config = dict(
    model='encoder-decoder image transcriber',
    dataset='short English words printed on busy colour backdrops',
    train_examples=22605,
    image_size=64,
    crop_scale_min=1,
    horizontal_flip=False,
    translate=0.12,
    tokenizer='char',
    vocab_size=30,
    encoder_arch='vit',
    encoder_norm='layernorm',
    encoder_norm_position='pre',
    encoder_activation='geglu',
    encoder_mlp_ratio=3,
    encoder_head_dim=16,
    encoder_fused_qkv=False,
    encoder_bias='all',
    encoder_qk_norm=False,
    encoder_parallel_block=False,
    encoder_inner_norm=False,
    encoder_drop_path=0.05,
    encoder_patch_size=[8, 8],
    encoder_conv_stem=True,
    encoder_layers=8,
    encoder_width=256,
    encoder_positions='learned',
    fusion='prefix',
    decoder_width=256,
    decoder_layers=10,
    decoder_norm='layernorm',
    decoder_norm_position='pre',
    decoder_activation='quick_gelu',
    decoder_mlp_ratio=3,
    decoder_head_dim=16,
    decoder_fused_qkv=True,
    decoder_bias='none',
    decoder_qk_norm=False,
    decoder_layer_scale_init=0.1,
    decoder_parallel_block=False,
    decoder_inner_norm=False,
    decoder_drop_path=0.05,
    decoder_positions='learned',
    decoder_prefix_bidirectional=True,
    decoder_connector='linear',
    decoder_tie_embeddings=False,
    init='torch_default',
    residual_init='none',
    optimizer='soap',
    beta2=0.99,
    learning_rate=0.0013,
    beta1=0.95,
    shampoo_beta=0.95,
    eps=1e-08,
    precondition_frequency=20,
    max_precond_dim=512,
    one_sided=False,
    adamw_lr_other_params=0.0025,
    max_grad_norm=5.0,
    max_steps=14500,
    batch_size=128,
    epochs=82.1,
    lr_schedule='linear',
    final_lr_fraction=0.1,
    warmup_steps=2900,
    weight_decay=0.0,
    adamw_weight_decay_other_params=0.05,
)
Rows from block 4 of the text decoder of a small encoder-decoder image transcriber, named by matrix and row number. Rows with one number belong to one neuron. Each number is 128 + 32 x the weight over its row's rms, rounded and kept within 0 to 255. All counts start at 0. Numbers have three digits each.
Before each neuron's rows are labels from the 100 texts, of 14976, where the neuron reaches its highest value: "tokens" is the input token at the peak. Only what is clearly more common there than usual is listed. The data: short English words printed on busy colour backdrops. In brackets: how many of the 100, against the usual share in percent.
# fc1: MLP up (decoder.blocks.4.mlp.fc1.weight, 768x256), inputs 0-63
# fc2: MLP down (decoder.blocks.4.mlp.fc2.weight, 256x768, transposed), outputs 0-63

tokens: "u" (10 vs 1.6)
fc1.438:089114153075136091108107092126120088172081131158134107134120088076100093135117089170137140100142099088185138225115153085096149102185117130104103118162095088155089134072108148119126149156134185
fc2.438:152113097108109115133137134137101146095102180143109123156092109116197121121169090148162142186114136112071150122181174124171131178111177119180139113137113110143145175088208108117162094120106090

tokens: "t" (39 vs 4)
fc1.442:098120145113134130151100161108125103096107173114121123139106134141136115087118095114147116150104132086115153113117145109129089065183097149165135174163147125099141131127178150056167149096106154
fc2.442:066104109172089148102073159113155189117123142101107123134163138106150130123127107165087101142096154118129151167065180132089164105157132110054192176082151084109154128114148108087127116055114158

tokens: "g" (32 vs 1.8); "s" (15 vs 2.9)
fc1.434:164104164096136128135158129086167133117105140080074127134112169144168112126134115167138136152115155119088153160035132176101135165091135115129134076115107140082129086031120167116128138113133121
fc2.434:176121170138112115126139165132151160198112180141138102155167149148164140154182093120113120164156156176108114088097184157148102202126131148071133195144159132142195150114094086110180130103100088

tokens: "g" (28 vs 1.8); "t" (27 vs 4)
fc1.595:116010153122116062157171113145157118110146140155144127147131123156140107084154104098219132133145161111116154146139144133096098089140113150131120146107116175109127160086136152116191163111090171
fc2.595:095077184116121109142145146153145086166161124128097104155136151075166102102147217108067093147103109121153171176124144087125156085121144100100107181122139171107150139091132170151169097110073100

tokens: "m" (47 vs 1.7); "h" (30 vs 2.1); "a" (14 vs 6); "b" (9 vs 1.8)
fc1.196:125122097082080103061124112086138095154105119145125142116123095116089068137129185099146138108125158161184182202127094137056108120147118149130151131125139138095150104130163134163124177091140186
fc2.196:114126159104117071144198150153187160110049125137148165108128126134172117148158087119084145090134103111157182143129108100120145128148160103079122143128160062119124141094167146151160115099137214

tokens: "r" (42 vs 3.9); "n" (8 vs 3.9)
fc1.253:074137085142166174160066166141083155137094115081138127079156112104100128102134114162168124145141143115062111132103113055081107122163183130126106110134151110163122150105094126161122093152202126
fc2.253:168145136121137105116090127122138178191149130161105095074152167132110124119145173129128141062115099108155133121100132134139126098127132114111133182121145186120137111171090175084171082135119146

tokens: "o" (63 vs 6.8); "e" (31 vs 6.7)
fc1.16:115115155146148068189121088198157091160176137129110061129075061128144131112137121124136080178133106174107105084126100108096069157173123143151141091095096129141125099162111112134122107079163122
fc2.16:157147132157112120167114129152122123155158176124155107127128098154093146118085133082131192131102172151174167146120109193066101093171087082178126099128112161105143105106128058135141140075090132

tokens: "e" (38 vs 6.7)
fc1.150:133120113082165112171115116129162167093110156121090128169122150130129096143107090100144172146174131093113077165158122134083127127109110100135120151115115118088129101102123163145129116113119132
fc2.150:126108058123053084134100148183125122128085096123160134116143078138101121152106095178167192114105128164156147139116103100188110176132111136156144126159087146144164101123088146155152123155090039

tokens: "b" (29 vs 1.8); "f" (9 vs 1.5); "i" (8 vs 3.8)
fc1.318:115116143092109128092117161089130133145045091174027139139118082129073103129117182146164136096086134141053138142131132122147119098077092087153073102155151077137149090147194135136132112167168147
fc2.318:111148130198115130122147109170151189139150170120137146118121137165121136142159071147120146118145195095255175120143118131095109101115090152115167157084181110114090122055109154167156084150107179

tokens: "p" (52 vs 2.4); "d" (10 vs 2.6); "b" (9 vs 1.8)
fc1.160:149137100133154134085083118124114120099092125168149110125109132093141139158093145115099067126073052175128127159181129108100129108129169132154155177145147155125119126174177069110176140102107121
fc2.160:136117195107149105091067121125107164140145153124150117158071145149100121164147088123103176095140148121169094133145145116120167070128090099121152055095069116120159141158096106137077132229119151

tokens: "c" (100 vs 2.2)
fc1.210:144133042112140132127171098199161058158094132156107116174097157075162104117141111189130140087156160197162110117133138088113174087093094135122130149095168087135092135153190106130108082150164130
fc2.210:180082164136145137087210174124141092109169128165146125127133153176092176160094097135131132148181134121185142131141102125132094145140104134094132096129091198127168150112220146102039112113128098

tokens: "t" (38 vs 4); "a" (17 vs 6)
fc1.68:125159133183067132104188151082143167099099150129132144113149177042131115158169132135195100116088158145085171139130048090125157142142175106120140118098139159119091086155151154095112067125163128
fc2.68:086134154140093096221153145110133102147125086161162140083127146098112125113138074126171145165110072104149131133140144114172083159131132135099079148141135113137133098158109069186136147162152054

tokens: "e" (44 vs 6.7); "o" (21 vs 6.8); "n" (17 vs 3.9)
fc1.237:085122092178104124163142150123135114128126074130061150071134156105127125107116088114095155187128143140061093095125090153124172162133074123123141191137114143149140145139122133107153139150133113
fc2.237:101159144196102093130106140162114166134124136074062132099170140144139125129167131107102136187130152117068112129149094096110118143141137141082157147073128177140163098148123126120144087114148089

tokens: "c" (64 vs 2.2); "p" (24 vs 2.4); "x" (12 vs 0.3)
fc1.148:126110166142131116121136113062146178098134150124137132147118159096114056165099136121123111142132159112168095079137169110160128196120160108115101109105112135107147146117195128165175176173158069
fc2.148:116200128142109176171150133168104125106069082135157158084106135165118126107097142138152157132128100104137066171143246143185082096143128125141129206097120075156141136151145120118154179085194143

tokens: "k" (38 vs 2.1); "o" (24 vs 6.8)
fc1.30:172139175148103110183125062143156112178057095126090059135177054086125114155132090138137134137133146058050164115092129115216161166140137152147065094146162106099096070146134058089127119092135108
fc2.30:123066064105117140165168141107124092072123105123126163184115102099134093057095194146147129150174075113128142145106100154140104071140111089117111149132151158169139127123071113122119099137117144

tokens: "i" (55 vs 3.8); "<end>" (35 vs 16.9)
fc1.131:121122180141145132117119136140174204142121109146061107103140113109107113179078132074078112146101132118118104188182158153088123119061131115173153150126141064096105161107152141128226085155157119
fc2.131:098112153155149100174134081111115168173141103128175166093114172080143157137191145143161112048120176093185123123175170126104151075108214098174110102122103138154135127123082114167112055142017100

tokens: "p" (83 vs 2.4); "b" (8 vs 1.8)
fc1.725:172078122101091133155122144093132141100133103132118143090136119125107115142110121104134142133128119107142104100108094104187195167100104156038068149141115080102141082090084080140136164130104116
fc2.725:168112174138109115160140100085128065125137048125132119156081165116144151086130134136145092110129147123120133122156144117130125185171197113115101151138158122142122095144063140110091147123167176

tokens: "y" (9 vs 1)
fc1.181:080131122153160142131125132103103106128127114177104133137109048112165154146164172194146173076171118103180068198101113111125133125146145087075168168096125092074107098118082132145102055166155159
fc2.181:139110099107139068169136156099130151134092108111132073163135135112116160138138118140141143130126146114174153149143089114171128106086176113145090176128175090141073081176185142105049107108127189

tokens: "o" (21 vs 6.8)
fc1.178:052084155115097186139173103118170160221058168135115141120148148133183123133146135136102150074156170141088070090119142161132118089114142183069134065148116097077098128125100145177127124138067135
fc2.178:218101132137102157089195107123138114134125197128119142090169134171107103170172083156154116135122172165128148131144163139092156112107197171082095155157102065121095168126135141117111068118064059

tokens: "n" (33 vs 3.9); "s" (11 vs 2.9)
fc1.337:116129171173167134109159130186130050107109117176131073137121076100084129101096128137139183106103138083126110152090105086136161081144154117170101112049123115133143186114155090138131154086132138
fc2.337:146126135134133158163176125118175159113178050168199120158133117089103155121101173125099135170129064159191173103113164144126132088126129145134096078127095141138080130102152141140112126150112052

tokens: "c" (66 vs 2.2); "o" (28 vs 6.8)
fc1.26:127164145102109167169136091085065148086161142136113165131078100088087191156154188142135067140110105215115096168129102076121162068128112119089142149133132141137123158150201160120148147176109116
fc2.26:140120147126149136102112176114127055135120118124126147147082090133094182150082086116167112069121089147119116147081153108123133057095113118159140138139061146136134140103083164100146129156130039

tokens: "e" (48 vs 6.7); "l" (13 vs 4.4)
fc1.636:142121137165089098084132079131156146124151185084170141131172139069151097129138163148100128165135142106114176196122125167191102097097136141169117098146187142119122133124171137136113112186151142
fc2.636:138155127101158070137179161107124128116152111139121109178114126123151092109080091160174129184134130136155099136151135129117158103092130127085123147125150164139106155143102112077122171157112150

tokens: "g" (52 vs 1.8); "e" (36 vs 6.7); "p" (9 vs 2.4)
fc1.535:182113123182145104123136147094127171106166089114089116079121085097117167103151051108144220147131099142086091128118127086075140128148126086213090152100121138137088180094077081134126155095101051
fc2.535:136118106155132116133141131140170159126140115094132163112157124066148147148109196127105147145161115113205096125154121122113119125150114139094114154145147148119110120081147119143107106178149150

tokens: "t" (48 vs 4); "a" (32 vs 6); "m" (20 vs 1.7)
fc1.488:110136147122108150165098154103110139110124191134131163169152139105113121230151116118136077114069106165112169154090143069133128167175105151091154136149180123124099147098164105151165066132067117
fc2.488:093152099102140125152170121134145150189112091129129145089114131088163123151141099078176078116139152081099122108116150101169097112138211117054124134128095085121110118082178165123088156126145142

tokens: "p" (45 vs 2.4); "r" (35 vs 3.9); "l" (15 vs 4.4)
fc1.143:176096142165093140138096130128097158097153089140140084093071087046104113177122097104067142121165093166108106056160174147173170107123171091108083124127109123137116111137140136116145144098102099
fc2.143:193150154120098117161156161120105159188197141100125182077135122136096129124100140130201081121135150124104072125111101099168103118137162131127153150120149143140119109129085103083124120198177149

tokens: "n" (100 vs 3.9)
fc1.392:179135127218162106122110094110163124157151135117132120109180093150168131106169110124055123103108119149137135119084139138088157099146152116170061145130136127159100101106130115146103113128117143
fc2.392:159180057159153080141067229167194155090090076166123118139156122169164120116154147142163127174156149092180179106173105171111135062130114107103123078143139165123114124135075116150188120114131143

tokens: "c" (93 vs 2.2)
fc1.187:146130123082214174150069181156146104113153111071130066090129180045165053099191154139160124131124115132063095142105165139140100097128150123138138111102126087150075120095179129170116085146092136
fc2.187:120159139154145060094207134135173087170204151125103100128125092049160208165109043138164111126151074130189138112132183114195069088104154109123117108128140151111148113102180166119133121122099122

tokens: "p" (43 vs 2.4); "k" (18 vs 2.1); "h" (8 vs 2.1)
fc1.364:125088208153098113088117122068131137123113080198142106128135142095119141131094147090097142123195125084073115104065172124139138108122137155104148121147086146123165118173108094121149137137147121
fc2.364:171131133166129126164122182125090142111172102096121133093108112104149053134092204108141150103117174111106141118176161117162093064116124149189144197071133089176163137099131134109083128079112162

tokens: "e" (50 vs 6.7); "p" (19 vs 2.4)
fc1.645:167139136173169130153074162152120146163144133124082142096109122134092194139118146104079163085114103092061161147098171199178125110118169095151165165143123176173091135096148128123131124147129108
fc2.645:137082122091120128144200181112060159139132092127147150113133136172068100136066094110117149106187081135135067160085099138109151168128118130073140112114104165098145157096116181149130113176093129

tokens: "l" (36 vs 4.4); "r" (14 vs 3.9); "u" (12 vs 1.6); "h" (7 vs 2.1)
fc1.159:089116151082091176144148111137109123123137142107069110145140095131115157137136167158036148142152098076084177102103180119180139133120114115145107142126151132118154128120119125057144055195186108
fc2.159:119125201145168152181073098072125117157123108157122139076156125127062118148132161139154103103149120119111068134060176130099111171139158123123094100122085102115073160074125155145167092150095106

tokens: "n" (72 vs 3.9); "a" (17 vs 6)
fc1.621:088148163097092109107116093150100101113147149119145119103156160129157136135125051128132148147126139124083091204159138137158166111127099122089106134113188132120126151105150118178165162123135061
fc2.621:174091146149129115138117123100094103122133136142129116134113056123126059116110204118150117125119171128119089150197126149129160122130116118181078085105124153118176164094162162112065106097181110

tokens: "y" (32 vs 1); "n" (26 vs 3.9); "e" (20 vs 6.7)
fc1.45:117160151149118139122108138179141119121142126131098094170164115143158116140178142165119141047102159163105108099128176149168134141167087124149130199161143083160093142133088112113173143115167131
fc2.45:174091121130161150088137139112100106123172162119160146110116154129137123119133152120109114165164108122184141099185177151107144141104125147145105116116062172105095109137181099108117152130084117

tokens: "l" (47 vs 4.4); "s" (38 vs 2.9)
fc1.264:085117133139104082159164119130140113097089137157064131107084155134056055146131118137125183132163105143134071105043152145162172125211091118082106197127121104152144147109153147106115124138127154
fc2.264:074161114149081107104131157131130169123177187176123097079133104113140130174123149189112101160131125075081180165100143134147123140141126163110180078129113072160168089101182153123143095145150185

tokens: "b" (63 vs 1.8); "d" (8 vs 2.6)
fc1.179:184158136120108108103081118130152138128140177111128085148155115093121122128116162086127053146194145110113141070091134049133140122142126085106158191140159122069120107155145126114101124147178236
fc2.179:123208165146110120157122157078128109096227109141130159155098107144147191080163203137139133088161132111193115151116091112202157120132141139163131092097193104157144135119094155110186136151095064

tokens: "<end>" (53 vs 16.9); "g" (39 vs 1.8)
fc1.254:113138161134069158083108131091167134097146144083150167077120154053102174094147084123127067066109178165158135100167056195090118127098155096156136155079115104097137139187109147120142079149176102
fc2.254:145112187156130121141150156142164164134112102105145120076113153156174128099106168145112191101100152155145127104122121097152146089156089124124093129121115063074072124079118090156130098137134147

tokens: "a" (24 vs 6)
fc1.10:125110117147122190070106181139148087105149120171114123152140127134095188152095178100173119115127157166032124176114154071171223073100145087101162167123144126096107090180103146136113075190130115
fc2.10:134096106049147150088122144096142093084075152105167156092122103126088145143132166147144117144151140119141091137169152113198163061096113152101098118149080177147184132106127210128100114134139097

tokens: "i" (61 vs 3.8)
fc1.367:135134074166130153110111085174091093123121120114111133104156187098141148147093105127152115149122153117109141099141125144079134086188133131116157102155129143089093108101109171086129120174163092
fc2.367:153174161105130108140148196129158218100121126097149122107122124124094153168086124154132134144115109147073104158154104135088146065110155093129091105099140160067122113095032090133103124133135128

tokens: "a" (43 vs 6); "g" (23 vs 1.8); "l" (15 vs 4.4)
fc1.333:125121078106096155105183143126121127179142085128129097124212179118056118184102140140151175127142099167081080140166115129089089078170113159157145108093152110139149093162136107117156125103119107
fc2.333:117098146087103129078159085061200110156104098163127120035091149222117139104115188131109136176097135155145122123093117169128152143125122137166162109127142100131167164079142140108053089110113059

tokens: "r" (52 vs 3.9); "l" (30 vs 4.4)
fc1.127:110115102134160152134092155139157134110156212138091202127107117104145110136076121113101159138105167102150121149150144082093129054127137071131098143134158145080165134175144150051121125138138155
fc2.127:125158098170118084148091108101067161092138106113103134106150185139165117072123113138133110143154113144164112121171156133174152172107108135135121161057199136143136133127152120106176093110096104

tokens: "r" (26 vs 3.9)
fc1.540:149130133164073167126132096086116122064118125108105154064109130150119131109097054200109114149115204113095138125103096124126153137122122102146151137177148067130118116131113217069178104133178129
fc2.540:130102157100140134156116098181118088118101184060168123114185113082092135088151133154132154063116122147136107154054097160152168078124131115125078142116139121107107170108054095131150081110122061

tokens: "e" (80 vs 6.7); "p" (9 vs 2.4); "v" (8 vs 0.5)
fc1.266:034133108194106129110138140113144079136130133125072111124106114103151101144077092152122108120146148143080111120081116142152108110157109116110114068172195094077078133162174127096154130111035106
fc2.266:077152143133152113118057166115145107115137136159147096112180150056106200141118075090125110161160112116213091110126156091173113122111119094061118158087125113058184160107121120127070157152128105

tokens: "n" (47 vs 3.9); "s" (14 vs 2.9)
fc1.653:125090164164115120090101089139168107151111147118064132180158105163089128159125116139108171116103107171127176124122138134119201137148157125139087178162109167124150148143141137119142111083112167
fc2.653:180128134136136075143070156130127138038145125126111121116109134132091093078155171168097147159153125139148092115156162164168158066103083060069131097122166146151099147107187120100135132091139116

tokens: "o" (24 vs 6.8); "b" (17 vs 1.8); "s" (9 vs 2.9)
fc1.610:102139185076094150083088133132089147140136152126163148129166112130145162160039126122169067077114110196127102174127129091041118109122143107155133156163108141091133102165092121128115146099105100
fc2.610:171128070079156103090111173099129119109130176113182153134100073129112102176157107086100099160113134125214125112136151079059144130097078122093183085132109126082123129140129144083176068157168161

tokens: "b" (49 vs 1.8); "a" (37 vs 6); "d" (13 vs 2.6)
fc1.18:090143111176156153115112118104189112090075121073052088116140087083147056145121164099155104121096059128195094121132117070113073164086122103077177101109157144166120101137185171137207093111073109
fc2.18:162145147171130186106154121107107130133139145088150117148104129106088158127152080100176146172164149159133114095085133138155141121140152105105126169082158070141149111130106115120134124143090168

tokens: "g" (59 vs 1.8); "f" (25 vs 1.5); "b" (9 vs 1.8)
fc1.617:078118109138106121147119134140183107107110083079119107114114159167122121151168204168102133141158146172118135109025094119062080152155083113093130124164135162130109114168103186122141115081154122
fc2.617:157092106127111134078125124087130112124151182080133112146127140213091163109112120150164105083108171078178092123131163098168120124105058161050132113135147149165124150137091098120113103118054161

tokens: "e" (51 vs 6.7); "u" (37 vs 1.6); "i" (10 vs 3.8)
fc1.304:075148140159131142120125136141127143074155155114128143123179151113138156195138118115209113091105208131097103059083143133102058127204171160108098058111116119135066130072141132076145089133145162
fc2.304:120180117133109126149066179113138127097179114086136092100138057126153172124102053149184165101148115116089081106122103127101143070125084110115134158162075116114077159082132119118168118198145135

tokens: "u" (22 vs 1.6)
fc1.70:144174165148121100168147133108162146104155147129166122147164182097168092132139079103156141171163124112111085119114120127169131098165200144104101129177104137082107156096129100162142157099137168
fc2.70:113109144167187129153153096097079133152110103139130139127136067176150072111112182089161159105083173087142130150166144104101078098134176124178141070147130183108157116113115129120113076122068127

tokens: "p" (41 vs 2.4); "b" (30 vs 1.8); "o" (21 vs 6.8)
fc1.289:191089070106125106151116156116170170143163168114140128088115085154102097112160203066117127143125108115032196097140097173173081155139152106097141085147123183131102096100151122061158141138112104
fc2.289:192138147117131090132144162118090120144206108144162110147084109123091121123119143146105157153095167155105117133131144088186172155068115183059147192092125135132153181111181103113165120165101139

tokens: "i" (57 vs 3.8); "l" (31 vs 4.4)
fc1.282:099187167088107142125091107171154096078155186070148138094152220140089071150135076130136072160138153111174106140116091144126127084128127208110115132103138119104145181128112146118123145155115114
fc2.282:098108118176147095072151086068144074166142115134186128115120065155123060079104149139131140121095139099142096157126156122140088142137202065150171099193063187133121110097090114175097152096107159

tokens: "a" (57 vs 6)
fc1.629:076156104167127177134125085099154061083145121120045125122132102142197161143151136149149180130135087124115124185095156116137188096163124139089102130102087132135118097080142128107170157112125170
fc2.629:125165169158123154151102178104084135105142092113116145091168159143136142211125112150127145100155112129160122158122118136105149123082123120033095130136103180119147113126163144108095121091088166

tokens: "t" (46 vs 4); "o" (24 vs 6.8); "h" (17 vs 2.1)
fc1.521:123080131153094073143092131105149135079130168170171103103122115123105143124041153093114140116135135119125165123185114143168138133096133122113132131111105084116152128128113081154083109093143093
fc2.521:213145137164094114168193144112150170114139088172161189090171128164077142118133172088090121101128175114128044143146124155144129111132093122118113126187204163162145152136100103158107124140123168

tokens: "g" (67 vs 1.8); "s" (26 vs 2.9)
fc1.410:081193117103187137149126133119082087146113164102141121167163153108119120156101074126127133120096076144103117218128115151079076149117122129117126103190133142111123110073154135133136163136089122
fc2.410:093107144074187148125108111134139055169141109134139106112159124133097157090092147096062191119111066131133187085111134109171096152156076091090120124094140111125137131125209127095079102131126126

tokens: "u" (33 vs 1.6); "n" (22 vs 3.9); "r" (16 vs 3.9); "e" (16 vs 6.7)
fc1.200:108130161169146110088080158118139108154096120175071145151172146150158083140140125155137093122162156108089111124126088126118153078160193113160125092081118134141064154113174167109111147136111169
fc2.200:124158130156138119153076138112118091131161059085116142153149155174116138094148171111152126146136126114178097145139099109071094062105150131105125137170098106122114128086096119130203093141097113

tokens: "t" (56 vs 4); "m" (30 vs 1.7); "y" (9 vs 1)
fc1.564:114150098169139078166150139129143107097111130125104094165144111168114157148096199109103176109142164108121116141087117180107060128180140130154129200105109124152109144054111117155135106120171128
fc2.564:122132177134103161126164134104109113144100115177124129083203131080160117135167107106173140217062180101175131106093148156143173102144153118087098091074171124128139104138186134168139211110148092

tokens: "l" (37 vs 4.4); "b" (17 vs 1.8); "n" (11 vs 3.9)
fc1.446:089116137130134116168118084146171111144097126164135117106119084093131134103125154094174164083184111156087123174114087222140119188152179101120143179158129170087103132126057136121139123164121136
fc2.446:161132126121148179121145115185139098181171104148118122155130149133118137196144166073173170144107124087205108143134102144204096119166087155115100113092181136080093133124155137144145128130079139

tokens: "l" (48 vs 4.4); "a" (27 vs 6); "i" (25 vs 3.8)
fc1.403:127089142102144079131133156137104156135090164175145131095081111117054093090136095107104193137121132125100138175099134115104143141185068125102153109138118162143136096035167161120128103140166116
fc2.403:101137128147116076087149138104084146109121098164120121138112129152084130164151133121110167134140119105154159143078105156180113167168096096080124100155066104102136163103138147173131138133102158

tokens: "l" (53 vs 4.4); "e" (35 vs 6.7); "r" (9 vs 3.9)
fc1.125:120136120171143085111088101164156157157158136080105159146138091147138124153100088092082158136115130157115081101154201164125155108107154080178092118081128074168090136133158120134190111113130059
fc2.125:163132114162103131123150195125119139178088164180095118134150111135073126123147120157143143144116149126085060097130117119152086155153143160021150164104123101138187166173112153153111170137104110

tokens: "c" (9 vs 2.2)
fc1.563:130117099123118076079030095079160095116147161144116081162133124105135119113092137097062099125148137157137115154093148093204083151087132116072139134091125131173162088106148153106182160125170101
fc2.563:084112115162083095144112119100056142117181072170119180134137087085180171156110137190172114106123140140151084110091202146182133097192095166089127132103154113152123085146100117137151093154149066

tokens: "c" (96 vs 2.2)
fc1.201:089096178129155103152178159110122157112087152104156167140130116150089098139127044085180106115098174160104108126110090093126082119172125175127136086157118104166140176138103133144161163143126151
fc2.201:176169109119087145134130149128143064132130183166074104099105150104131126109105179188153108143127189156074130146133133114116043155093216149135126116077165114144089145206135113163118115086135093

tokens: "t" (27 vs 4)
fc1.283:102116059195140139126131118092147082053108093173105088110099104141093138171146064109185128090137099100087136178093150180053148055166095073120157146075145077085126135177161118118205143137125108
fc2.283:160152150115123169121091172161167158173043133082108114089118122123142140151161079135127119090087163128078106103101156165163178075186143099075172144122124129172108105093083144113103117111127186

tokens: "i" (44 vs 3.8)
fc1.133:144127148135092197150073092099144102134118096068117142161181088094181107171108149114186169110156088112135138107156113084137148163103151124108136112201178082088179113076169111100157196137084132
fc2.133:102047146110122161118120069116090098236165025101093120152140147108140119108160135122148137125094081101128148119148121159141133116164088109148162086103127108153108150133058123128158089095158137

tokens: "u" (87 vs 1.6); "p" (10 vs 2.4)
fc1.503:117071117133108129097198130136082181155085136171113158141141184159193093130109092138154088127175156115110110087096133190122125127096139084116135059110134122105111111114087153118130163135084176
fc2.503:064149093126116157137219134128051103190195159114123099128146112117165158100109111152116121104123154148129123110114139149153103127134069111134133160159142077144103185092125107159124140079104091

tokens: "a" (28 vs 6)
fc1.618:138136099048135107163145103160095185132111149105121099140126119081111117103148086120108169141053092142112085200138107163084119121134154171180110121096149164101132215119117149166162190151182090
fc2.618:084140143082130074129137100122104156133191118178140102159105076114116118102128105140156182145115137090160127133138143114186094144155130149110099131133107151126093091158119200147099105151091072

tokens: "l" (47 vs 4.4); "a" (31 vs 6); "e" (15 vs 6.7)
fc1.428:117171142126087118088109187124165132152104139098103093110151105154107064141077179127142068147137126084084101121141092135148118077145168099063149141072112088092111124154145043179138094139149145
fc2.428:071175149129179141128150129092093148059197063136127123160151105157197122108115068104162033119121128160196103162145116117079086155122102126093122131131140093138076109063218157078175136136106121

tokens: "p" (38 vs 2.4); "r" (24 vs 3.9); "u" (19 vs 1.6)
fc1.709:119091132114136093134120141082152126118140135133159079137098073197174148147136108156140146185137106108065156146091152198139061094121077152135172115097188148139068122104070111148220117131099123
fc2.709:176144180159104111098059129081129170100108192184152169073096118153124097133111136110148185100080164136119054149080183177091089149168118104131171147114066127113103174102095087110192128104129080

tokens: "o" (21 vs 6.8); "n" (19 vs 3.9)
fc1.75:117157146151106131183091105085085121139126081129103097116165101164131076114121121101086126112156129133093163118127128139124120134117113174153094121096145144155092102153186131108092118118120141
fc2.75:062136114149136171140102098146076094112131172134133141117130140125151150060152099128099078128162079098112193115172110102129193111145108133128130099155121167117125146172096136149163133098083134

tokens: "e" (40 vs 6.7); "l" (27 vs 4.4); "t" (22 vs 4); "r" (9 vs 3.9)
fc1.114:136087165151136105179129138063172155184158184149127109104151088159149149141081126129118190153147127104114147160116084154119155118109093146153181140099079089142099117142148145173125132126114096
fc2.114:195208138093096078154110072112096117209160157120177144139152174204105099126144174129115164152143146148099128164102112104149132140157112122111145137090063061109174093116196169135137133151077138

tokens: "m" (46 vs 1.7); "e" (14 vs 6.7); "l" (11 vs 4.4)
fc1.665:117137074137137154096122167110172088173133100075120103162149179045118118096120140096107076094170105132054099135114156152090145127169123094133159175113146144080109107161094135104131165109118157
fc2.665:124113146140188068174060100075195178123101118110148152102079129106110149156084096162098100034126166077069105128113201142171096126120137131089129087107122087135145106144138157108120037160104100

tokens: "o" (46 vs 6.8); "l" (11 vs 4.4)
fc1.309:114148109094111103094174163090159174133167133113120102079066160116107107168116149135081131108155123118132123075124170126098124158186182125132153164041196186112141137168130153087123166066163121
fc2.309:083165196135146093126149139135156150156096111165124177114109082131128097190137147191108049179098132127146076083094123117132136107131079123079157138081144096189103123112177126114128123103110144

tokens: "m" (100 vs 1.7)
fc1.693:140105130160113113145073092156145061111151173123051150158126107129091093099162151068064118102144143120143117143163071116083141112055141119117128109108108158138141153145124071127163134100152104
fc2.693:113127176156096113087149168123133146152075164106117118121138124129098054115118126127087144093134066070163127120066133108137099092139168135067141135184091076123128126129106076167091180170107105

tokens: "<end>" (47 vs 16.9); "y" (40 vs 1); "s" (8 vs 2.9)
fc1.225:147098147134166156143114138143165196133145120071071158106123124102114165134138118157083074162149138169084102096169115116127142100074168113155154142102127160154080129186149113115151103114172104
fc2.225:109113123203137095097152168137131143123152106128162172100126103088105149138066081114129157137119149110170073131150101085101132129078101145094112124106109150119065142077138129175139104170126081

tokens: "i" (94 vs 3.8)
fc1.107:139147133152124165089103106157167183124093104083122133166184099149113105172098142102146145069148116137156147121097150130153122124119094135125156141143116141072148190138142140123113172139104144
fc2.107:071092122129104165111127086110116176180126170093142155244114104117084134121084084138118148013151146100143154120126132135106119125109121147077105123148142104128065196142144152118129094139104095